config = dict(
    targets=['first digit', 'second digit', 'third digit'],
    norm_position='pre',
    mlp_ratio=2.67,
    precondition_frequency=32,
    steps=6800,
)
Rows from block 11 of a small image classifier, named by matrix and row number. Rows with one number within an expert belong to one neuron, the router's apart. Each number is 200 + 30 x the weight over its row's rms, rounded and kept within 0 to 999. All counts start at 0.
After each expert's rows are labels from the 100 images, of 14976, where the router gives the expert most weight on average: "top examples" is what is common among them. Only what is clearly more common there than usual is listed. The data: seven-segment displays showing three digits. In brackets: how many of the 100, against the usual share in percent.
# router: router (model.blocks.11.mlp.router.weight, 32x192, trained with AdamW), inputs 0-63
# gate: expert gate (model.blocks.11.mlp.gate, 32x96x192), inputs 0-63
# up: expert up (model.blocks.11.mlp.up, 32x96x192), inputs 0-63
# down: expert down (model.blocks.11.mlp.down, 32x192x96, transposed), outputs 0-63

# expert 25
router.25,145,207,283,229,209,239,192,178,235,168,190,238,152,185,184,181,203,236,204,133,154,239,191,239,152,189,195,184,196,149,243,206,179,212,236,219,189,212,209,190,219,192,181,187,210,222,295,258,199,229,173,196,161,228,256,204,208,213,170,174,225,187,193,208
gate.0,231,274,182,180,216,187,153,190,205,221,238,164,187,176,185,146,219,174,201,225,160,257,225,168,196,271,188,148,253,178,173,176,199,230,168,178,225,203,208,217,202,206,234,185,177,236,180,234,226,194,198,233,201,237,191,196,228,189,197,209,163,206,194,196
up.0,224,152,208,231,191,163,278,241,210,136,215,159,228,212,223,204,227,245,201,152,259,147,162,260,172,160,222,239,201,208,164,245,185,172,197,211,179,189,158,169,172,184,171,197,219,172,197,158,219,228,221,187,183,159,162,221,147,211,201,219,189,179,218,201
down.0,209,259,207,174,184,241,205,202,187,170,186,178,196,242,177,181,232,212,206,192,181,178,171,168,165,172,166,167,238,170,167,223,262,127,181,155,183,217,229,202,152,200,213,238,223,197,208,243,236,191,190,179,183,211,159,187,146,218,236,198,215,197,232,226
top examples: the digit 7 (91 vs 26.9); first digit: 7 (78 vs 10); the digit 2 (57 vs 27); second digit: 2 (42 vs 10)

# expert 12
router.12,231,213,232,185,181,170,124,174,237,220,259,165,229,209,202,165,201,202,181,165,177,232,234,152,252,207,230,186,199,200,153,199,146,229,192,186,174,223,222,192,188,235,252,202,177,150,250,191,220,215,214,180,217,210,216,198,191,210,179,142,172,154,212,173
gate.0,192,179,162,224,224,158,232,233,143,197,212,192,139,251,249,201,198,211,176,188,217,185,206,140,244,208,200,186,136,206,170,235,254,198,207,154,191,201,192,185,165,160,193,158,215,191,174,225,202,198,185,192,196,228,259,253,207,285,190,218,233,187,225,207
up.0,239,196,219,175,202,186,258,233,170,193,158,247,176,253,220,178,161,181,190,217,185,182,218,222,257,155,195,245,134,194,241,222,170,259,216,188,152,190,204,214,210,183,195,204,194,162,187,186,158,165,234,197,214,221,266,247,202,232,240,230,235,176,214,207
down.0,214,133,222,197,195,180,213,218,174,172,207,230,221,185,186,211,197,172,144,185,202,242,169,212,207,204,260,237,203,181,202,177,248,125,196,104,221,244,192,239,201,169,212,169,242,175,199,193,177,211,212,219,177,210,151,165,184,196,179,217,196,247,255,201
top examples: the digit 3 (100 vs 26.9); third digit: 3 (99 vs 9.9); first digit: 3 (47 vs 10.2)

# expert 23
router.23,103,190,287,194,189,245,179,203,214,249,243,194,136,192,230,203,227,126,191,213,246,246,186,220,217,191,215,216,190,233,205,228,168,196,188,209,161,171,182,226,199,174,228,159,175,203,168,228,170,222,233,200,191,166,163,191,190,183,196,190,176,189,226,182
gate.1,188,220,137,219,229,199,205,205,216,187,221,203,153,234,193,253,204,249,176,184,226,187,179,207,189,227,249,186,154,172,156,162,187,262,235,223,148,196,152,182,249,191,223,182,182,184,207,211,177,188,189,205,211,213,247,241,173,242,214,246,118,177,216,219
up.1,140,195,168,207,216,181,147,166,189,215,206,187,200,236,161,228,195,241,239,201,187,213,212,175,218,180,220,194,205,201,227,187,175,174,221,261,180,200,210,169,206,217,186,245,210,206,202,206,160,237,167,142,229,253,251,224,225,230,173,178,216,181,227,216
down.1,231,179,239,223,255,195,144,185,236,220,207,167,194,158,185,187,212,171,191,178,186,186,199,198,167,225,135,186,181,203,173,225,145,186,161,219,246,209,194,198,187,189,182,220,213,203,181,216,225,197,149,198,212,221,212,241,212,155,199,208,227,170,204,156
top examples: the digit 6 (92 vs 27.1); second digit: 6 (74 vs 9.6); the digit 1 (73 vs 27.4); third digit: 1 (62 vs 10.3)

# expert 0
router.0,206,181,242,133,156,182,214,194,239,206,206,200,216,202,168,240,193,159,222,197,218,230,245,177,174,191,192,218,218,211,210,251,182,187,185,200,211,196,206,198,204,205,216,201,137,194,192,176,201,251,204,200,154,187,212,218,176,202,160,164,221,216,180,248
gate.0,152,232,225,156,216,195,206,140,200,228,278,229,192,209,197,227,238,265,233,228,211,212,256,218,189,211,195,214,228,145,167,219,157,217,208,181,177,188,183,235,190,161,228,214,166,154,230,226,219,186,234,250,237,202,213,213,179,199,220,255,186,181,167,198
up.0,161,176,230,226,205,211,194,188,183,193,206,178,223,227,246,221,159,224,179,194,156,172,173,145,203,198,249,241,158,200,217,230,239,230,181,240,190,244,189,194,171,237,140,208,197,177,207,155,178,186,220,186,167,231,249,233,228,180,245,157,227,192,205,233
down.0,179,209,227,155,174,225,202,197,239,226,179,219,168,180,222,188,147,163,209,172,197,147,185,153,215,248,241,152,223,178,183,199,174,150,219,148,197,144,246,214,209,198,205,155,210,202,208,180,220,168,153,210,177,158,234,223,169,218,239,191,179,180,178,160
top examples: the digit 2 (93 vs 27); first digit: 2 (89 vs 9.6); third digit: 9 (47 vs 9.7); second digit: 4 (41 vs 10.6)

# expert 28
router.28,154,215,207,235,201,188,167,216,190,138,240,216,216,220,176,207,211,255,243,169,203,164,200,220,229,180,207,183,171,220,199,168,205,176,247,242,177,262,245,210,209,202,211,242,171,226,229,238,210,208,235,179,239,182,194,181,178,166,236,242,180,177,225,146
gate.0,223,193,171,227,206,203,254,210,192,182,199,250,224,181,231,196,219,143,145,223,247,194,159,202,161,211,213,231,206,215,188,207,207,178,200,141,203,202,215,146,208,179,211,153,232,176,207,197,183,176,168,198,227,180,155,224,135,217,174,196,232,201,176,226
up.0,195,217,204,202,197,204,235,206,210,199,168,185,231,196,158,167,214,234,171,184,219,182,180,178,255,160,164,183,173,204,232,194,254,182,185,202,177,204,194,176,230,196,162,219,207,176,159,222,207,168,206,174,223,171,165,234,238,176,145,172,260,194,185,148
down.0,226,115,190,155,208,111,242,238,205,215,240,213,206,218,222,219,188,207,180,190,245,150,241,205,233,227,189,216,176,207,184,225,144,156,188,177,184,219,244,234,191,212,152,174,217,227,171,188,223,189,188,257,201,183,185,157,184,190,253,213,201,221,185,249
top examples: the digit 6 (72 vs 27.1); first digit: 6 (66 vs 10.5); first digit: 8 (33 vs 10.2); third digit: 9 (31 vs 9.7)

# expert 4
router.4,223,196,233,177,250,216,155,203,141,229,243,186,241,217,120,184,172,205,213,181,164,192,204,200,215,181,165,210,173,196,226,231,191,208,193,196,230,196,234,234,206,173,122,252,235,227,220,247,184,249,214,172,169,216,219,206,208,244,210,186,228,210,262,192
gate.0,238,171,208,183,151,194,227,188,153,167,190,149,202,248,186,188,237,222,206,211,250,162,191,243,199,144,195,153,181,227,226,225,182,243,208,171,162,232,203,211,192,152,192,192,210,209,179,201,175,172,244,144,172,197,199,197,234,244,158,217,209,195,220,196
up.0,242,196,131,169,249,202,214,216,144,186,158,158,158,200,240,264,213,176,132,201,206,212,175,175,204,266,234,181,207,217,210,158,220,180,200,154,239,214,180,170,216,214,231,160,189,164,172,191,153,190,211,207,226,176,211,193,171,251,180,219,155,216,157,220
down.0,212,146,219,193,233,175,165,226,185,183,219,189,225,124,174,227,184,220,181,186,253,187,214,202,197,221,192,211,247,173,200,195,203,161,196,231,194,131,166,268,211,149,219,183,189,154,185,206,190,208,204,198,193,196,161,206,175,197,204,242,198,163,211,240
top examples: the digit 6 (91 vs 27.1); second digit: 6 (91 vs 9.6); third digit: 3 (39 vs 9.9); first digit: 4 (36 vs 9.9)

# expert 10
router.10,225,197,209,218,269,131,206,229,191,217,217,153,232,252,205,166,188,190,198,217,222,265,204,166,239,193,170,241,175,175,213,211,243,253,165,203,190,167,253,165,179,205,209,207,178,237,168,190,218,215,229,185,242,215,176,204,180,230,175,180,171,192,218,203
gate.8,178,182,223,200,228,179,158,181,225,213,173,222,158,200,199,209,186,196,215,161,215,216,219,226,126,204,204,155,220,213,221,162,222,218,224,212,189,220,199,219,219,197,198,248,201,178,225,187,176,260,207,234,214,240,256,164,187,211,231,191,208,226,158,233
up.8,171,157,197,258,169,152,187,193,141,179,244,207,201,206,179,194,209,180,202,200,189,219,237,190,247,225,209,180,210,183,223,170,230,171,197,190,183,172,199,126,211,205,284,192,187,170,222,179,172,168,154,180,223,240,167,233,184,245,197,155,189,212,201,212
down.8,221,248,184,165,195,180,143,207,204,184,203,185,214,272,212,205,202,189,178,146,146,178,214,203,253,190,217,205,137,176,218,226,242,203,197,179,245,214,185,208,193,148,187,235,239,247,202,174,233,261,231,206,147,204,172,154,223,168,195,179,233,215,235,211
top examples: the digit 3 (89 vs 26.9); third digit: 3 (72 vs 9.9); the digit 5 (58 vs 27.2); second digit: 5 (42 vs 10.2)

# expert 13
router.13,187,154,234,202,143,173,225,168,211,210,185,233,200,234,223,251,207,127,202,192,194,221,235,224,214,168,208,255,258,230,283,245,174,167,194,225,197,218,226,223,183,227,172,192,200,154,139,194,181,211,181,224,170,226,182,193,211,190,202,166,203,226,193,265
gate.0,185,226,210,217,221,217,188,184,206,235,208,160,195,147,174,177,162,207,207,191,166,179,182,196,180,228,178,251,181,191,187,131,210,196,186,154,205,173,197,216,221,183,147,187,228,159,169,249,236,195,212,187,197,207,208,209,231,237,181,220,193,215,216,199
up.0,239,125,210,196,171,194,229,183,228,199,252,250,196,202,215,228,246,161,212,189,204,230,206,259,229,223,225,215,196,177,233,258,224,192,214,215,186,222,165,147,162,174,252,215,177,258,209,205,192,213,248,218,174,195,225,162,218,180,186,227,190,223,151,188
down.0,188,248,207,178,223,182,186,159,190,230,198,233,198,266,210,225,126,224,215,211,184,232,197,190,220,204,197,182,204,191,189,160,248,206,215,233,170,218,122,191,212,159,157,209,206,180,207,208,202,238,171,184,233,215,265,243,197,261,199,206,180,220,223,156
top examples: the digit 1 (96 vs 27.4); third digit: 1 (96 vs 10.3); the digit 4 (64 vs 27.4); second digit: 4 (54 vs 10.6)

# expert 6
router.6,175,224,178,206,252,182,202,266,216,208,198,200,151,199,229,207,223,220,181,194,193,242,202,203,172,213,230,145,238,203,187,198,217,225,230,219,211,180,185,159,234,173,222,232,187,241,184,201,205,225,240,171,232,185,187,176,213,148,158,215,183,170,152,247
gate.0,161,165,210,218,141,223,236,182,203,191,173,259,240,158,177,193,203,150,166,185,217,249,222,240,245,238,214,216,210,172,205,219,238,179,189,225,203,228,203,185,190,198,178,171,210,211,200,192,180,242,170,213,236,177,237,214,192,185,247,219,209,224,239,239
up.0,218,184,242,167,188,179,217,216,233,177,205,149,267,213,157,223,188,168,195,192,213,199,209,194,158,168,214,218,289,203,186,216,111,192,214,183,201,245,187,244,228,242,159,190,186,167,189,233,189,261,203,191,181,186,144,195,212,184,249,182,203,204,191,202
down.0,166,242,161,221,183,184,198,193,203,216,218,193,183,201,195,121,224,193,223,211,165,195,212,176,227,162,175,226,170,216,241,219,171,228,176,254,234,83,198,183,210,209,209,241,208,193,223,202,245,147,183,218,197,187,190,195,291,186,188,206,203,191,171,173
top examples: the digit 3 (94 vs 26.9); first digit: 3 (92 vs 10.2); second digit: 9 (30 vs 9.6); second digit: 1 (25 vs 10)

# expert 27
router.27,193,222,124,211,222,180,194,200,235,242,205,221,206,224,206,208,203,228,240,234,198,249,184,252,189,191,200,158,198,219,190,223,257,218,187,208,232,216,234,193,169,190,194,171,205,221,171,140,196,180,200,170,225,223,182,169,189,179,182,171,165,252,239,222
gate.0,208,129,232,211,176,186,179,243,218,169,196,219,181,180,211,256,166,200,195,101,218,162,209,193,186,203,158,192,182,131,203,193,171,225,208,190,216,196,183,203,202,237,201,221,235,211,166,236,224,212,228,203,148,197,195,231,187,221,174,196,233,208,252,212
up.0,214,150,236,192,203,151,238,227,201,154,200,184,207,171,194,195,198,215,203,192,245,152,183,229,129,177,139,188,246,217,192,198,191,232,184,172,210,215,208,185,196,187,223,217,195,201,165,191,255,210,246,172,123,179,202,174,136,215,176,160,200,172,214,193
down.0,166,217,189,216,207,236,150,205,167,191,220,165,196,176,212,184,178,210,194,226,189,219,163,188,252,187,212,177,202,189,196,206,219,221,185,228,200,138,158,161,246,233,243,184,194,221,225,183,217,161,233,188,238,170,155,215,201,208,184,192,169,229,185,197
top examples: the digit 4 (97 vs 27.4); first digit: 4 (96 vs 9.9); the digit 5 (72 vs 27.2); second digit: 5 (49 vs 10.2)

# expert 7
router.7,188,183,270,187,169,167,178,178,175,244,234,227,179,185,212,277,180,193,207,202,199,215,208,213,185,204,206,238,208,153,188,214,184,194,200,229,153,199,248,217,142,211,192,192,221,181,160,233,245,205,215,177,184,198,223,251,140,239,191,182,194,217,228,172
gate.1,204,234,170,219,199,206,177,206,237,198,150,161,193,174,195,177,249,162,233,161,210,257,205,174,225,158,217,172,236,206,172,261,214,142,204,195,205,201,227,204,209,212,226,209,238,211,213,176,208,204,187,150,230,170,156,164,249,169,199,184,163,169,129,176
up.1,184,161,246,192,187,187,188,224,178,205,234,153,225,242,204,173,168,210,195,222,224,181,181,215,205,193,198,211,238,181,228,168,182,230,208,165,223,205,218,233,220,243,192,201,217,211,192,206,188,236,220,214,174,202,202,200,205,233,179,222,241,211,278,223
down.1,188,184,209,187,174,203,240,204,198,213,200,188,187,168,187,231,199,183,215,192,226,163,174,262,209,212,184,223,234,181,237,187,131,185,199,204,181,242,129,208,185,189,199,228,215,176,199,201,242,173,168,148,206,182,227,195,155,230,197,194,159,189,176,204
top examples: the digit 0 (82 vs 27.1); the digit 8 (67 vs 27.2); third digit: 0 (59 vs 10.2); first digit: 8 (52 vs 10.2)

# expert 17
router.17,204,245,151,166,185,225,218,180,114,232,161,212,232,191,188,161,184,237,197,246,219,149,209,230,188,225,155,273,165,201,155,143,198,175,208,162,192,166,196,206,239,174,210,241,201,200,181,235,196,180,189,219,245,180,204,199,201,226,225,257,194,188,252,182
gate.0,231,220,189,204,151,184,222,223,143,194,178,230,177,268,244,189,194,231,203,161,212,156,221,246,211,191,192,230,224,181,181,194,211,220,191,196,224,220,214,200,161,198,247,210,185,257,199,190,232,210,216,246,193,203,214,132,141,190,251,242,195,162,226,233
up.0,170,201,152,216,202,227,237,194,161,178,154,179,165,205,237,123,236,254,164,235,198,159,170,201,160,226,214,230,208,233,213,239,148,234,212,205,215,121,218,160,196,189,238,175,215,234,188,176,173,209,212,188,231,173,204,223,235,209,236,196,210,209,114,226
down.0,187,175,198,181,223,185,228,227,203,215,191,203,201,240,160,219,214,206,228,203,194,193,197,190,258,184,184,220,179,173,212,172,288,219,218,188,234,287,255,209,195,218,203,149,218,250,179,226,185,242,231,216,157,189,199,184,227,184,212,212,198,211,195,183
top examples: the digit 0 (100 vs 27.1); first digit: 0 (93 vs 9.2); third digit: 0 (55 vs 10.2); second digit: 0 (50 vs 10.6)

# expert 11
router.11,184,188,174,233,234,229,218,189,171,207,168,231,174,213,212,238,180,205,198,213,209,194,141,203,245,172,250,230,182,172,187,219,246,154,235,185,187,215,182,189,177,197,219,197,244,182,206,225,202,141,191,215,216,212,182,204,149,225,217,226,189,248,202,205
gate.0,193,164,195,185,245,178,246,208,174,229,147,172,199,130,221,262,177,196,186,186,220,169,179,180,167,192,174,232,188,175,212,200,193,157,235,152,223,230,215,222,234,217,231,179,234,181,186,205,249,210,172,172,191,194,224,183,118,197,169,206,241,186,263,234
up.0,198,203,208,159,226,173,243,186,199,227,129,165,187,141,219,255,192,187,209,223,250,165,200,194,154,207,174,233,193,164,214,175,179,150,216,170,212,224,220,233,228,223,202,181,215,194,173,247,247,194,197,173,180,197,223,202,108,195,212,211,245,178,242,197
down.0,172,202,162,182,214,245,181,194,221,208,194,192,234,187,248,224,127,211,198,177,194,215,214,201,207,191,231,178,233,170,139,187,203,242,222,193,170,188,115,164,197,197,206,156,187,211,197,198,196,195,200,275,248,199,249,212,220,200,194,205,140,231,182,204
top examples: the digit 8 (94 vs 27.2); first digit: 8 (71 vs 10.2); the digit 6 (63 vs 27.1); third digit: 8 (58 vs 10)

# expert 22
router.22,217,182,225,177,174,211,216,205,218,244,200,197,215,213,242,204,196,146,195,182,203,230,237,135,247,212,212,199,180,158,210,188,143,240,175,143,213,210,193,165,250,188,144,181,230,215,229,214,153,199,242,251,216,215,285,258,274,243,215,179,256,196,173,217
gate.0,160,234,186,156,130,201,261,188,178,191,201,211,162,207,228,191,240,192,169,182,270,168,180,184,186,171,182,179,189,243,174,205,152,204,197,225,186,253,172,163,262,198,183,164,187,181,162,252,211,178,161,195,218,176,190,206,222,212,181,182,165,219,194,186
up.0,216,218,184,163,228,120,184,247,174,239,221,187,215,226,229,168,199,210,165,224,230,191,223,187,218,209,206,230,237,210,144,195,134,92,235,124,214,102,184,242,227,233,227,156,221,178,207,203,214,170,154,175,203,180,241,225,183,234,168,221,173,196,225,183
down.0,204,287,169,205,230,219,224,193,182,200,151,213,200,246,184,182,184,233,209,229,209,127,180,200,221,168,210,183,174,211,151,188,241,213,181,195,191,217,223,188,172,212,182,248,182,219,192,164,207,207,161,172,183,231,170,246,246,230,178,222,210,229,233,212
top examples: the digit 4 (100 vs 27.4); second digit: 4 (83 vs 10.6); third digit: 4 (74 vs 10.1); first digit: 4 (49 vs 9.9)

# expert 5
router.5,170,236,184,181,178,207,213,179,213,195,247,225,202,144,190,162,201,135,200,215,270,217,172,263,209,143,229,194,237,219,208,209,197,184,215,187,226,169,147,251,175,170,202,204,183,209,153,183,158,224,209,246,176,213,236,210,177,219,182,227,219,208,187,198
gate.0,190,258,154,186,219,253,141,214,147,239,256,222,209,152,190,163,203,177,209,200,207,211,169,242,178,201,239,218,238,188,184,212,233,198,239,184,199,139,173,210,206,156,226,216,175,159,175,173,212,198,220,238,234,165,161,204,160,202,187,279,226,239,224,235
up.0,186,246,132,208,228,210,171,194,180,220,218,147,252,193,149,205,265,179,184,249,230,202,219,230,218,169,244,205,211,242,199,201,233,191,219,211,198,184,181,220,208,177,225,162,207,212,187,167,216,196,246,170,213,228,129,208,169,210,173,175,185,216,216,209
down.0,218,141,214,224,242,191,216,243,244,148,215,98,216,200,235,207,222,201,150,178,203,216,114,219,207,168,165,194,179,200,217,177,223,163,172,189,204,261,190,253,201,241,164,205,216,285,157,192,192,195,251,249,226,231,206,170,199,185,187,233,262,232,195,207
top examples: the digit 7 (77 vs 26.9); first digit: 7 (72 vs 10); the digit 0 (65 vs 27.1); third digit: 0 (40 vs 10.2)

# expert 9
router.9,206,186,242,197,200,228,224,66,260,211,164,184,228,172,189,206,219,212,251,197,179,207,256,255,253,166,165,159,256,269,231,181,177,190,183,228,198,245,183,231,181,212,197,171,209,211,188,134,155,254,182,185,164,189,212,183,183,205,208,244,179,164,178,200
gate.0,144,187,179,242,222,203,231,196,169,210,217,206,218,187,184,212,204,206,269,206,210,237,195,189,194,183,190,165,205,184,177,159,205,275,232,243,175,203,230,158,176,212,144,195,188,140,223,183,193,175,197,211,238,185,184,189,172,189,229,291,204,203,179,184
up.0,169,125,195,206,245,206,254,207,192,181,210,195,195,173,208,189,229,193,242,209,240,221,184,217,225,165,194,192,183,166,163,170,201,235,244,245,180,211,172,212,160,218,172,222,166,189,215,235,184,164,169,194,202,151,178,181,174,176,186,275,198,170,158,219
down.0,187,164,247,197,208,130,201,235,241,158,253,192,218,221,213,233,231,218,222,211,215,203,158,257,244,192,178,231,194,177,224,227,221,176,169,176,221,203,202,217,149,207,186,198,198,248,204,137,245,178,256,235,190,193,203,214,144,178,247,167,211,196,193,236
top examples: the digit 1 (87 vs 27.4); third digit: 1 (86 vs 10.3); the digit 6 (74 vs 27.1); first digit: 6 (56 vs 10.5)